{
  "arch": "caformer",
  "model": "image classifier",
  "dataset": "simulated fluorescence microscopy of cells",
  "train_examples": 195000,
  "image_size": 48,
  "crop_scale_min": 0.8,
  "horizontal_flip": true,
  "color_jitter": 0.1,
  "cutout": 0.4,
  "targets": ["stain"],
  "num_classes": 5,
  "norm": "layernorm",
  "norm_position": "pre",
  "hidden_act": "gelu_tanh",
  "mlp_ratio": 4,
  "head_dim": 48,
  "fused_qkv": true,
  "qk_norm": false,
  "parallel_block": false,
  "dropout": 0.05,
  "inner_norm": false,
  "moe": "expert_choice",
  "drop_path": 0.1,
  "num_experts": 8,
  "moe_every": 2,
  "expert_mlp_ratio": 0.5,
  "experts_per_token": 2,
  "shared_expert": false,
  "patch_size": [2, 2],
  "depths": [3, 3, 3, 3],
  "widths": [64, 128, 256, 512],
  "kernel_size": 7,
  "label_smoothing": 0.1,
  "loss": "cross_entropy",
  "residual_init": "zero_last",
  "optimizer": "muon",
  "muon_scale": "match_rms_adamw",
  "learning_rate": 0.002,
  "momentum": 0.9,
  "nesterov": false,
  "orthogonalizer": "newton_schulz_5",
  "adamw_lr_other_params": 0.0022,
  "max_grad_norm": 1.0,
  "max_steps": 13900,
  "batch_size": 384,
  "epochs": 27.4,
  "lr_schedule": "cosine",
  "final_lr_fraction": 0,
  "warmup_steps": 690,
  "weight_decay": 0.2,
  "adamw_weight_decay_other_params": 0.01
}
Rows from block 7 of a small image classifier, named by matrix and row number. Rows with one number within an expert belong to one neuron, the router's apart. Each number is 500 + 40 x the weight over its row's rms, rounded and kept within 0 to 999. All counts start at 0. Numbers have three digits each. After the name is the row's rms in percent of the matrix's.
Before each expert's rows are labels from the 100 images, of 14848, where the router gives the expert most weight on average: "responds to" is what is common among them; "peak at" is the part of the image that holds the peak. Only what is clearly more common there than usual is listed. The data: simulated fluorescence microscopy of cells. In brackets: how many of the 100, against the usual share in percent.
# router: router (model.blocks.7.mlp.router.weight, 8x256, trained with AdamW), inputs 64-127
# up: expert up (model.blocks.7.mlp.up, 8x128x256), inputs 64-127
# down: expert down (model.blocks.7.mlp.down, 8x256x128, transposed), outputs 64-127

# expert 2
responds to: red stain (100 vs 20.1); few cells (98 vs 24.8); cells: one or two (98 vs 24.8)
peak at: top right (41 vs 11.1); bottom right (27 vs 11.1)
router.2 095:533480508456519464505480557490503469516601572479514476489544501494551481477458444505518510483473517523468482480467519550491528533598523477469462554496470521527494517566479484487481533525492518
up.0 199:549502471468487472479503448536503533483552522524509559507493559513415491479474475518501527547537520485477490497447478512480485439553478459477540474489507494475503531466487495435488572617504435
down.0 195:483439581478522500511553493438499470554424475524484436513530501445508530518508531463555453476525521479533492502496516443472533564515502502494502521553498505500463444537476511550516525516526458
up.1 021:518516442548547484524488543538508518523434476555492551462451485522518541465567447448535466419519442486491444445482498505480471505404518480529519589510522496541535512477472473529505481479490576
down.1 028:483486517518472546448487499498456579444557443415574548506542501437485477590563567490462531483464539496528462500535499509539470461512447512528514461421455488440533462501502490507482448525507515
up.2 039:475530461541476540481458469511454473453522524538428507532516457499437519502566541473406505512485423488378488533491461548493513496524490570539536557474462486528522492462530493468450493515493485
down.2 051:489489439483457497412449473506466526491443495493577540507548423520438542547533511502510552502425487553472578455518488472501487521487490489484461474436500496450520506501482466496527462587492511
up.3 022:538537448513440517470426472475459489482534517516461536451413478483453552526491590495499493583475459491472461511487400600499467446535494475419493432473541517518524516459511525453507463463507524
down.3 027:501516517494552424507563498485548538485505424529474492537556570499569416427528444531547518432506511473478496522571502488438544544533519516570498561505519499531500419509446552566492579503479490
up.4 093:510527547518484511509489539466510515499510527511539463477488509528527379503485446519507523500515604587486573523572515497516535500459546449564545421521443504508537532546498500588474501401483562
down.4 090:487542486543518532488436518550505529440450451509513494463455485497547449456496484502465470480498503584517535505524497547587495468427539543520520546530501474561562552497516527562455487467490571
up.5 057:540507491464566465532542443566520520481540534511484528465524483531422488453516463557516575485513564464451533480484580457482525506410467513521465541497462483496527469505509513521475494521436474
down.5 062:451466506516437541464491531426479490542426499502482508510522483489488537559521538444530510538478463540510462518474405519488474512570474491457566448537512474433444530467573455446545492468559500
up.6 311:482472467490512447472572497531519524509522539524506539507555553505422509482471463508520515541550516465478511443453495412475517493558453452507548490491493484464484447487446463449509516612541397
down.6 275:562462614478476564516545525440479433583496523520429441473523544486499484538527523507540547491489548464540455550454540491469585530506523480462486461577524508487491505537537524518516522446491474
up.7 083:439500498518451472508513460551475533532498542596415446462429508505432439452481456528478469569535485503443466488404450447440561478493451470499618529475479478443457468528467471472475474477540556
down.7 087:498517510504578502452488543515536471499473437469551553579563477513590549547484606452478490444442535430537489492529489569544471495456528554501431482529548513552536503485521541550541579513490463
up.8 189:504525486512500485466537527557502546531495491504543478501544536495476443446480493501483438528532541509522494515475476460522482452477452478522539436542479464532544492486482468543465608510561454
down.8 165:501463567476532558556505439498489473527489455541409515552465458503483556536553555543540499489484446474521482485461552541489488534527539505515492553419545502518475499452514541442516408478441495
up.9 023:478486506542625494518520486531490563565507490541465474448470429466474498450538441504528488515481464494481566465463512431507543486375486475586576553537485482542496496505515512522525481554504544
down.9 028:557460458462443483467510508420534544476491516446537534476495513469582571554467547471486538536441470553570489511502518575465501482557483529468420416488493508472526545489537479548549481574496468
up.10 032:520530445491478563467457497516443481473562534527446504450448476504486536511500560453455530567489471471501516552443452628481535448560506500458478457485497512488508541486539563411506493487471491
down.10 037:502477552512530473498489509478545499497444468496566455493584577491547490472493424498539440453497529539441457467547540438535497567494511487590518556508445502527489460564450488584484506499523426
up.11 251:542483426479474426465490447491515497485533584548509502489544574529412486464447452475487508541523543473401520480471473430472539494567462443485568508471482494493472432531476468453513534632577485
down.11 259:502448629493555567516561541449493466516450470448516482538539485457578526561516550535555542462497539505580482480502534549507536536516546523465478466569539497493486500487494461530527527439444418
up.12 040:464503490506584472523541429557517529551521472555429457444526449528351508468501509530492512521507541434476497463460522471461513500468505487515465536469497508495488435544470519482480440532443501
down.12 043:493481525515463557438509537432486511492494541474501488522494524510547579552462557444478521480438463517495466511543421513515531489558493500544525467543561513468495536430520501513517520482557521
up.13 066:501475468505500479436508506551497522527508544532560572508547544492493522464502500564526507532550489467499470449504472467499468537544429518532505528498480474483499498484484459463513568579520417
down.13 066:534526579465469491567587497467478448523491520551407437461428537551481500499469536467518529572493556470510497569470546457453583473468506483415454505569475494473428520482523551496469489475465548

# expert 5
responds to: green stain (100 vs 20)
peak at: middle right (46 vs 11.1)
router.5 100:539472503465597459509585449539535536483404493467545513508548448494526492529496487588504573524524508434506474494467570441523544524434522495514466526560535498537521455532520507523547489587465415
up.0 018:523531575520533503454431569550510508467532534481523505556516581509624445431506543471508507426495517541517554490518508554533499432522507502490406472507518478523543548483533547507493505391519501
down.0 026:466468449506486537515522505487483518554474500503499473478497510503465458521494528534497498582506573466477431452443464429456546537526442434565480507406482584575480513481542492421526519544471519
up.1 021:471543583593479507465533562500530492496465448510522501525505482565531528522585487461561519498420454500498569458490455510558519566508555517491475511499490498553508470463594507461461504480499476
down.1 030:526547499575473521531548442558388426489559517524484468521486506475443541547506531546517481556545460435537515574512496469482463492454469465533483510526483544487495555473496484501581553464509546
up.2 054:560456513433528533491518472511523467496539467549461546470484484472450532483496526551545531536483473429543503522454540550484517534567545488447466514500574511496472548493511524406518534583474406
down.2 063:494599493518437488519486542434468520504487492485511479512528548528497428534471522420459454452448495558481518509543461463464486442496480514546532460509426507506529507481475507524500468413517584
up.3 160:521472539500571509454524524574513509456498483461558512493534534484633464494470546575546478511572564564557486491517547554547527463488544433515466478534604521532564536478509547537477587509502454
down.3 141:499556443496441480473488474469493502482504535532486501512505530525360527505541439455451521500492474447452531489524509420425507537495456533488520527440411489515487436548468503451510412557510540
up.4 011:503599472560512509528412547443509507457487523486450523494531510549480419564578493452472495526518499512483467506528494511471456487575520549479489458472467452502470522523507525524566490482412480
down.4 018:492505544564454508496456536458522528519456480468430475572495520483578414474505573550495569471494462523531421511531482569515572496470450462394499547547476533553481478540513522507506514537449538
up.5 056:544605521515514523525489488514477511466545450556539539499503571497538464470476489482424510429539479605517502581555528551539495458473538561533434451518482542561544548468455533512438493408438557
down.5 059:426477492521490497478498533534543506584486525486488464481480506498499517530571502464546500568503499463476512406437473433475490525547452460471570518512509479465474465544473448472509468561599467
up.6 068:456480455510461472470515490520481499562549504514478505544474498486489552531515505444473482562552561384502483478431466506460468575530479442453510479486501489477455467501495447442523500517533439
down.6 064:555560556472535495551468524502538553454482491521478467463478537517504437476497432523444545481491490642461473536499493486561529430481501513574495501501497545535537530497436562562466474471467561
up.7 050:522500442470436534510475496455482503461507485445467541520454487518522526560498504437428496524519527476549454525505454544571441500540515517474507509425557532497512558522478470451520407429484523
down.7 059:460501552516502450511520495501521479539499546521495446411528561485495480424521530510536493461505541493434504526462495440483562508498449489507549529565493464536479501489533502492488584511562520
up.8 024:506406554521588511510493549562515487495482497466526505537505473437614472493532520521459466494551546537556472468467460523506563469543545470542477502549574510513503452494543570523486553479512485
down.8 027:523545432450372463467501446480473511452504512503488547564533492539435574573459515427476563504449483474516517524520512505453503451440457454435479521481487532490506561492517475505490478545575514
up.9 018:486542468495419510533467429476430471504517559454485504506492437493477561461492562512555498494417440501488506518552548457434490511464424591510487536506530496559484548492503486485490498551495559
down.9 023:458535496561543422467543552495546590465563453473492468513479541522539473532492469475450522477607514468535520512505472502508466461475515434521483468480473515445582460522503516589514491457493396
up.10 089:482435526439540530496518499518524457509544495521473555508468480482512555512531564542542511518496483454584468485457507546491492506556523482469462527487607521501486508460547525426514502549460399
down.10 095:485619513500455459511489529418476524491472492498520451504515568522498453488454481452463460419482524566447516526551484439501499493508473511535530471501411491520507543510485506541480502463513579
up.11 028:436556503565508453539468561532488599467465452512516464520471463480548474477476470452458426473451473605505521518536495467491467541463492502547520504498462495501559522488431498560473466438510655
down.11 034:587454520441496574528531508467511406558518525489430498532501540448431522542506478503521531524543501476502486463459463479487550523514544454440499473518472539420415446514519512466548497536423425
up.12 102:465474479480456485498488480423525500492404523477455501559494486519476553548525470469450549481468499431458438484502488459498488592586486525487495547453477503492466412493508483471566409514526489
down.12 100:482569501499571456490477489570452531511523490536522489420507485505527468400509576544481420476542540481496512519491493549540528369421482499527489523545524508551524548482562544531472568524459507
up.13 059:457501439481388491543463439448486442511483475495460535516511464492442555564512504491477514480474475443461513533515478492474484554568453534456529550460535512467479475499472450405526446557518519
down.13 069:492571500505587499469523566559529554515489529479538444458484520522549444445495539505479465451541561535512522448508518498525546437449515470552467500520465482540536527512534503563507597487446509

# expert 4
responds to: cyan stain (100 vs 20.2); few cells (84 vs 24.8); cells: one or two (84 vs 24.8)
peak at: top centre (72 vs 11.1)
router.4 131:450511468531511506489504511549496540482540444489511517582477544496521539494535511459395411547516533485513405498463437564534434490594514491515564499457541458515525494443420503475441497474560488
up.0 021:501475541544441466507567506482522512515459474490455442538538532477552484526495572487519449464425495534479391493488465533482500474596562513537525539534519534499507541500489405473467438503555502
down.0 027:511536526524471509592511514561536508447532493446512567471488453497453540450432452542471510479509531452533529505475618481477503544460424549522458537483404494532502493499503492439567542486467535
up.1 022:543470457410502548455526537522468476484491482478531498498536486462503554468487500541531494532564541408532517500419561497491534493444473516432453542540505432511502438496579431471522539512411430
down.1 029:476563516570474545499451488481540556538426493506456507476544554542498521475523511505475519468500475532485523500495479497532498455533520495538556497531524548519521557479473494503508550541526534
up.2 035:517504462511521485501474517508517560457470444493575475510478430508576524522428473458469506456553476568505505548589516512532466535406539563546474483479444496527555534501456508556527439443507541
down.2 039:524459572489487480431516501483484489531504443502493475469563559484478459536545585563478528490460536440533465489445476562472534452497492455431511510577524534479464461505566485428497554536489475
up.3 037:534503532498441515555521468470513466516489560574497524436555532447425504505505523518474531477455435493528464547429454499478534451485456500453498437556473499479450520529510510480548462445465488
down.3 044:493511448526550483459472529555505528509523444436546478479477474528507455451523429575481469459524510488508548382566508488525421483505502495597474545497479508514541507481488512534485534610508468
up.4 179:500522500520410578523449547465492500433479455456504565576478507464545500555464488474474432467486445583536488558558529595530411492535514534533462487475488553510554571501460483485501507457513552
down.4 162:494478498437530526496519443507549448478562540540498533476492505534491499460467499513546558576517572445471543471433397497465605518511545461428503484462579470531444495544526497445485528522432426
up.5 037:590521512528542467501506515531515535486469524462540500481574480475477431470465425586561519477517454530484554516510520498506507478378437527493493484544406497547564525524569466512510578588474485
down.5 040:459495514490416501469519539481492504493476528483465516503494425489464512509527535489483492554469385536466500471502453508465455531539429514507590504513471524536481510469505468513538494493602521
up.6 049:608580515456478527491466491488503469519534573572529524484508508503448516463492486503509629503495449408474552538544586501455548567526437496482468522480438540514528512517523470454490524542428495
down.6 060:520524464446504474463466518551534519497423518542572531419482455520479519482526549506509504532502467507479502465452403500483573489514523433498532436500497464433431581442593522515511526416538509
up.7 093:534528466485577484524468540519522548427538438456575535557472535486563496490472478456435436469509512531489533523566527504565410486448537539543487488487461478523593495483455500522444520520552516
down.7 092:487448519476448553471515521431512406475475502515443512475511538507484524562535524497497548525463490463536484490494493545444491523569572510415494481541564518444421550505556471439551559496474474
up.8 047:544515484491566515545560448457455475441587466474473476487486504533429529572499510516477588487477534449411524493456500474479498476518493572457579544502519505505480474514484473462476459551515443
down.8 057:464458454490474551438504423455519454543467543510436549490574588511528475478515522543497538462487481430452485422468509561452511451554580433512452472527530525515479508488557494437564514558484509
up.9 018:550510503471552541463539519524440448469482571486500501557523553483468544505519473551536487507544555488474508510510586557449449568470424495465524455482469508495490468487476496472561475525508447
down.9 023:400510545474437440468498529478516475534476514535456437461516538486513523531508505511450557485452439570431502468552463571498516511553522495533519459525509498553490566493507508503449535432548526
up.10 087:500504546488401526511501563400484479545453499519454492493491587470487458516475458439450475494464472582497444527478439484472502475572526473491545496515474483459470546529469467507518450447531540
down.10 087:498498456513633439455493475615522526459553502455559505507526451515498510486485522525519468475544507445479546483537548520510515553426459516526416530507501477546538473484506540513469502556488453
up.11 023:518563468496519537514472478452485575466517435501565493486456473518475472505490482490447471491559481529456515484573467465539446487390520537534558472456494509536531541511430507559482449452497532
down.11 027:468446553494504487442494489510533459570538535485442479437584482462528495470570530542537552521456508435564466473492491534461560499586459508406465503566505426500483467505562448477539502528483425
up.12 141:485508438494506531480470502513518469432523484522498565547452460496583515499444535507484494561506486492558446525508514623545456550566515520502442496467598532517525533492462517502472500461518481
down.12 143:443440474504513554503489468561512497444534466537480497508435453503504534516490498505511449584472490521512438489398454590520469437555552497485523487493602505473498515509505529483502474465531485
up.13 050:494552515553515451496440551512519517494564462479549519513501413529613531519434453454505544447497466536532572478554486536528545506436495573497490519488505537517524498437497525551499463430423542
down.13 060:537492514485475521404510487503520461514461430483486500411586479493508402524528521558533535541509473462481445532468552512523512534522460467462472482622447497477469525485551491482542538542510457

# expert 6
responds to: yellow stain (100 vs 20.2)
peak at: top right (56 vs 11.1); top left (29 vs 11.1)
router.6 093:591534527533517538534501536462486500517516515600476531497528553477532473456492450561467579492478503570506429514450544493546553473500565530512500452519466510569547503543471530518466463477485542
up.0 155:403548424542555450469504519557500573463483447458599512485532448522549466464460498499525401494532469545483523461546464483550421480437445474555531519501502497536564504457452437559455537494550526
down.0 129:607455576459452560517494472421489432520540533560418500493488573496464512521509487527478580512503551457488492539453547513471601505531568504469480469482488505468447511549535565458517467493419466
up.1 069:465490485523614431479524515629519572463494475458568502520528480500571460453456504548513417513566561503522523492529526475550458492412471473549481517514537485544599495521444512564447587530553493
down.1 073:535516519469375564520487489367482422534496557530430506471461534505475530540523493443489577491431437510475501512479481534482526489579525542471540485476468528479433517490541489432539414464480488
up.2 237:475493486521611489480502467636525517470538486500559496492482417512582501458492535537526481521552563478546531508514528536558522509390526485535456511524544498540562513497520555585460555479463476
down.2 221:543525535479401516543494511400471493516456525511433462529475606476432486508463453470460542469492466565450456549491467474461514471589484506482550495467456515459457512513454477453506445525522534
up.3 013:482504494459436490527489478487525500464432513522435481467425557495468437500538534562508578468481483491445488498429474533526549465475489467485565512483482485462460501465490478475487565536533491
down.3 018:517438533508547525509485502479546465512556429527473493481537458479540507513471449540529495521452453504458513452487568561501485606434523484501448492586517436535532533545443528533521478534494575
up.4 016:508540452541476503505436464566498488588522501571430485501402471514450471464538515540455507552555560467436504498499528495472544469504450495511539606482486511440469486502533485466500463496511541
down.4 021:448475521484533527509533502509489556546479461411592538517559516490543518543534510522577481513528450544512493452510528528505462528495536499514528528526457499533468517449460484490525553535439486
up.5 015:463449510568509515554463437452530583501458509512468437456532589508450510468487533465532479470508566552539511536511419481453504436525513563520517441498493482480398488481520516497513514504568444
down.5 021:493479483467528512459502540530533491483520490515533505416566370505527441527543483546550486509488499461420501540514491529500482563513579459533408526515512524446465487504598410553519460494507457
up.6 138:471484523526459512438512559434511487478452485457554508535552529455565495523497521468501483493487501570539472511523399522529464496548503488515568435555520526492516513485488454534481545478573478
down.6 139:533527524506536493572465426559494516511526494560445494469473471512453469454502477556470498477508494485469541499480580476502552474436517491511460546445509505539505474519509545484496484494392583
up.7 160:528482457511545488476444492523505512371506430471531543540515460495566502542452493528458506492499481544515487515553515562560448520474524568503407467447524534526550506483495506496510449467472514
down.7 164:489524566526456492511542565508497511603444559546493449443477536500453475455512499464500477463488506510471529488478527449492543491501466473526579512516466460484499490526497520544507539490582508
up.8 040:485597394518463494515460474523456499442514512508544534510479460536476545496454487480484487462474428497420561537548558484526443501483464556459430524439427517511544556497521469440526483519480562
down.8 045:472433583533504505481531588451547497593465453475490486503567530520542500514586517481529521556491552480547420496447424511468513495558510449492546497575555497473497497494498481520479521470543438
up.9 097:459480541482437560544515515451440471530528491548400474469422488491490495537505505478488485551459491532542439512407408550479498460570549495462569499482566481474418524499484486454501430445492534
down.9 103:530502442498573432452481494545554513474500482457634521507554535509554482451448516525531537466528505490452561518580584478533489518406464508561427492527431506528574488507480530529517551581515484
up.10 014:460561475486515413405514502505510488510517526481585558542522550504429532501533437484535520524576445476482485444536557552527477490503506456527466502576474540513472451525540448451571532606493527
down.10 018:493520525529480578471513505488477425445458467499462411513516505481460568549436454483547527498465511486550444534547485543447481503517448491469539528469573614465475523477542491494492551415496511
up.11 160:478449485570523514547491494480545501567519482537447475515461506487489556480565447453456479508499555508522491497467439480498529530503528541513536541493491483489475424544436526524473385435502494
down.11 176:529551524480474479483486497555459493494496518483515537453503494480524452477449564534498496475497435545471515518505523559508465400481453473501495459500476490480520605466517511446499599532477523
up.12 015:476504416521492562511447477584441466502500513533451513432445407484523528459491552460416510577518445457498498495435480479503490408509500451461555553515549539483502571457538547481466446454494564
down.12 021:530451522498470507566500553460482541522468419435543473484557537458467441509442499497509543448499572523513498524548552523525543577508486428523486524549426536547477457498532508551533573529451421
up.13 205:428463525504532494468538542517529541502469465484541495517547516492524463477474494511535429540520536585527481457474441506505485469538522413527570513540570499512516495506467475549463574521567490
down.13 190:549554469477481534516448452501481476516527530547461520463497478516470542523534535497469551462479459412477557516552575508498506529454484551507402523458455495502485493502532541444537441490427516

# expert 7
responds to: magenta stain (100 vs 19.5)
peak at: bottom left (64 vs 11.1); top left (29 vs 11.1)
router.7 105:499514471482425552515504473459483485527432537573492516487475477512373527491486471456501512496461430464466556534565529448477503531509454466501592525490468522465504506474484504511539482522536504
up.0 017:546466534484531569530476462505445560508505462488485432481424499483549517490454545497483493509489541541435494511466426519526508514519527515501417441452643493495516509513501469552502514459470513
down.0 021:455482436540529515499548557484530474527456530493582476474557529510553486500534451478506481512460584498499531424524514508568467506466433490518549501546483472511452422494569452530482509592495455
up.1 160:459449526497499549544489528460461486486486487517426484477441450496502528547518532484469488516455460552549444491459399596489504438556562525481516489489556503494432507472496490480507407385479530
down.1 155:481512471500500437462486516486532528463450513489580487466532519488463487463507511503500498462485521461447529510533590386499531559494440511525490530541456473482549443517495520521517559567551518
up.2 104:548586532454516500540491469431471492512491545440550496505492603529470451468444471487499567426507492521434529585522495470516502531503511493487462518492448473518519547565506554564501537500495546
down.2 113:428462465502554455462475493544512509505506463506495522433499394527529509554566536504540421557488488431512514440475483465498474544480482528457529496534515506459444475462519402465496517451446465
up.3 014:488450552486544456443521491494518467536506527443470501501539505547605473516515471509459438534458565486483541511632563516516482531571440505558504520455531485508557559434412512558469535479526488
down.3 018:507502521477505493480421483417404513507514530509491565499548492488505491525536480509494479473478453454475532557455453476510495438454577499436523511434461440476432564547570428462594469495498518
up.4 037:521463514428510494478504504462479492558519505500525476460556528500507515468568524519560515494496513457527523467476513486449556533498488531491460487588501510501486481541581517506520509545453433
down.4 044:408510517557589523536493539532571524462485444500539499548414472476568493488473479570488444545505486564508471497509421539493483423471532510585465501469572500523543525485479493536462486490536499
up.5 056:520486502491501450504524476512507505629554571612512441432535553514423504464529508517516477553548543441482529493420455403406570506493458471525621495555446468449443453535501516481496525535493459
down.5 067:464507559481520557475495542559548465415503470423581539537482431505611514535479535532541484468481499557507458490544497648544487449517587509556409474472604531538530523471528512535480456442466488
up.6 127:531500461502508538480477463488494457443492508511466528513490474508583573583542594466502534511453472463548436524499491589529544509589577539471459483471591538463496517444553540444519476468443462
down.6 127:466512481468471454555527496497462583560478518485506449484468476507428467448456463480529469483533494517440545548538569345470511493446403486502551483525411482512552500525453489531508553553563557
up.7 058:497435524480475473487544499538486491572532556616515439453503505496436494485519527520491516536533574483475506488421443432424522503525524477530628459552497484419447491529443498548453497500490496
down.7 062:500483581460522572505557571516529485450486470420529488504487487512621508512508533561532471453507511533580473503551534634562505495483549572544424514506596524550542523493556518568491497410452452
up.8 233:480563464518525472478467502494476573421455437432586505508511438534534480500505537478484422449474487568488501508591494522574424522448465551557497490480478506539570538455497496563481471453519550
down.8 203:529447560437437542513509467458497440560521571559436515495464577475450554498461496523528584502514516448487463539406525518447565468570518438423490502479512505462456491539520514438561496526459454
up.9 127:509456597464425579522506535435480415542499534523401476473496529502527463530503499478519514507447535521499500563485428584455524503591529477481515491504512538473433539570516506523510469435507514
down.9 128:435488474543579396440523517566531548455468473465608517506487460499546516483468528487535467481533486495502511456485480475560457493410476520518498517534514508504550435458490490512489567545517460
up.10 058:449471485498452536463466498478480482449490438443478551556469467489602549553498549427454470516472460492538451499510474635523429485588535557472496481457583541507494522478515476444553430459546486
down.10 055:551568548494524464546516500478494523549516537543518436441561550502429475416454490513457532446528517561401527526540527393454586482443447512510473518552419453513521480538489531541483563534443549
up.11 067:508468501468525503525497483523512469500516520455493503541497486480522545506519505494506522494536503412513496506479585517492498563514507517501399514478505488483523465507524527466524508526430437
down.11 066:486538532538485476502510528463522512495475506484529479482487517519492455497435475480488470518500542621471499487487426492465488431500497475538593450512479493496509549489454467554491510480594517
up.12 020:483542479496558469500472469533537537560549518494496445540423523529595453518471474489487525505519563576473486521474468522560483435516539456493444477440529526509463453502450566538481469490505572
down.12 025:540383460476449488478503550510508484492493544479514431573581524524436502533504554575538528525473546481507477471528523483492500542462467498489492512517524484482496473524551482515540536494551461
up.13 181:547467473530585516499460492572534506475537486549514540531445421536560550501500503509436545518545507476527480531531551562551498504450540536510393502483543506508549493468496536522501457441452469
down.13 192:455558522496434458445522539469488504561494551488529483490535574498485490488513494486496473474488493531460498458471404451465496493556467492505578499504471463462471510487511470493466539530563487

# expert 1
responds to: red stain (100 vs 20.1); crowded (59 vs 24.9); cells: ten or more (59 vs 24.9)
peak at: top left (61 vs 11.1); top right (39 vs 11.1)
router.1 116:456446470477530516530575543529537543514454497575462525448489504453518542439566533558544494543499520493605482450445480567507543549440530449495516522519516485454493527475530537500477477440450452
up.0 018:517533451524549495532475476518476515502522426446531514477505436509578483506401522480563498474494588455576496477476494507498446505505528481493462509504556532525484503513452485472468529441489450
down.0 022:494544413465454513476463501481468516431430567563516381468430521525410418531498494494470482482541466548509538538559503419523507494538525512445533446476441479513512431537519497421484451541548519
up.1 059:471505501506376548505517560386503504565471498479476493533491531503467496533526503416469485505459475545506464471484352511454496505632521504495595465522489524436459482495491498493478475445531532
down.1 058:521511505492560458461481498603547542446505495446526556519555537506533505454440488556538518485534528490521489481508610538545495489400489478509399503489502493547550486510531542502550468526459473
up.2 245:463489542503455504482536559462502490566475480477481510497563544465453472501502474519520531489497471543532458462455468478454515482564478483506562485533474504449474517470474440465519484533518471
down.2 229:554466592461569519505547489513534454540511536530479489482550507515515471485525514574568561493513558429535495507452604509511576492460539457461468536551531498543499481546527527517504579566430461
up.3 026:427493511543503569475479520386502490467515524471532535574516499457536547542519576471480486515469490526563427506494456507527504532590532511490441544518523522535541494470495520473507454496550454
down.3 031:570561513470564443492505487577513534466475496515464516448453524559432483458402439564476483457531524442471522532508488492463482495448474482475505514443445440473510512505475497489514497511477521
up.4 126:542504607558579502530532584521520529559529507481533511474570550483476475454509463562538511420509517570565512480510532480531507491439499494549510491537476472544546518517458534581445531500465456
down.4 124:508497497460473555506542473469489426539479536538433507508431498496472542547525508452486546522457478392497499545429498523490535487571490487416488514529520496501449480504616466433572509553465450
up.5 030:559463482512445588492506474494454508449440486513468526495412488489402440482445495523501503562459470506444482476510520512484409504474436539517553517488429463522533523480522451503493454513543519
down.5 037:423494469512536495506473457509521542482516526526546490528470476542504580500466512472487467499617502505457423474528428494477515588527501463541522518468567534520499434512518509536441445493482521
up.6 047:569472442503422502496485527466474447494439540493483535571491588481530504538509515519459552519519445432464468550464578483502447508549468525528429507485412512468532560511443475484549508528524526
down.6 052:419492546489519488503557560484582488498516494497485530513473586466530562513452526467508408515558517504471503564465502546473548471558541411494564516491580526467493524553494496489465553480550463
up.7 023:494465471481452569483417458462493472470513534495398543498448496484481622555461531461434475531455401471444478525488567564497495484533460489468443480474513543469477565517503511429529498481462487
down.7 030:449533475517531456462538526483470579519462489510584466458544592487536411461467493438489502477560506570431536536515477482551456497484513480560544509475512483497471519496418534549468492528537448
up.8 038:493472568532540527544497546477489523453519478499475481502442465485509483475579507505474489476481527575496493472515445521510515444558538504484582490454561519537471455488490527501462468422497542
down.8 042:531478491513495491445478555486460504450562472451515515540506509453528542478442445474537534509531516460491508510481555541471461578486539525489416508511460482469529533521538484481510569567484408
up.9 023:459461458531452578579477471485485490485487470544424519491453418530530528541513530452479500542479491454497454454501404552517518514518534496482482498415538531456443478458462509443542467452476529
down.9 027:573457445514540533476504497529456540436488503444548496474506546440550498542476533532520499489541528527476463566538530561545406459506487491494433434541539507520559565506489500525467562495491503
up.10 049:583485499459444528528537454491474461461521510563449521469476534486423534533441477478510624502532482454434534579464542505473540543485506513480490481461443480420469533538475497471539423561375469
down.10 050:453501460467501431486544524505517517539498497467542456480483557497536451456562540514476447530485482519485468493501443518548474481553431483492552532519540497516519505459451501568489581451616456
up.11 088:418467494538542523535540518501523475518466480572504467409463440504520493510510516487477559541472463548501489451412415495517559432391519486498577468529522498487463489462515483494525467440479533
down.11 093:590442523519517540503465542463488508509511460445476462562523511478549498542552545475506523504468581475520461525523540505505484531544572540501407454510521483538549478583489521492474568520499445
up.12 052:456494457508462558526496541461532477454503504472491562527492458502564519551566566501507482506485515518539483459525425635512474505549535464515474456471573533482487529465485540495502496388478536
down.12 063:562522464503450536438459535542437487425487497443574535539530477476492485467455471523487522485532483490506543518540575540586468486481468574516487496511449459510509555457557464490500541509475491
up.13 085:455521507543492506549520473507489532550506460560487465507460530495391505502437451395480444493509442503452471514496537430467458496563467462509606541457502488505481467544397477484489485527567567
down.13 113:435482435544523540470493498515535526506481502526492498530416423502556548524541491436466450544500481492516426499449395571536494499567586484480543517472603530495490429481499542528476444434560481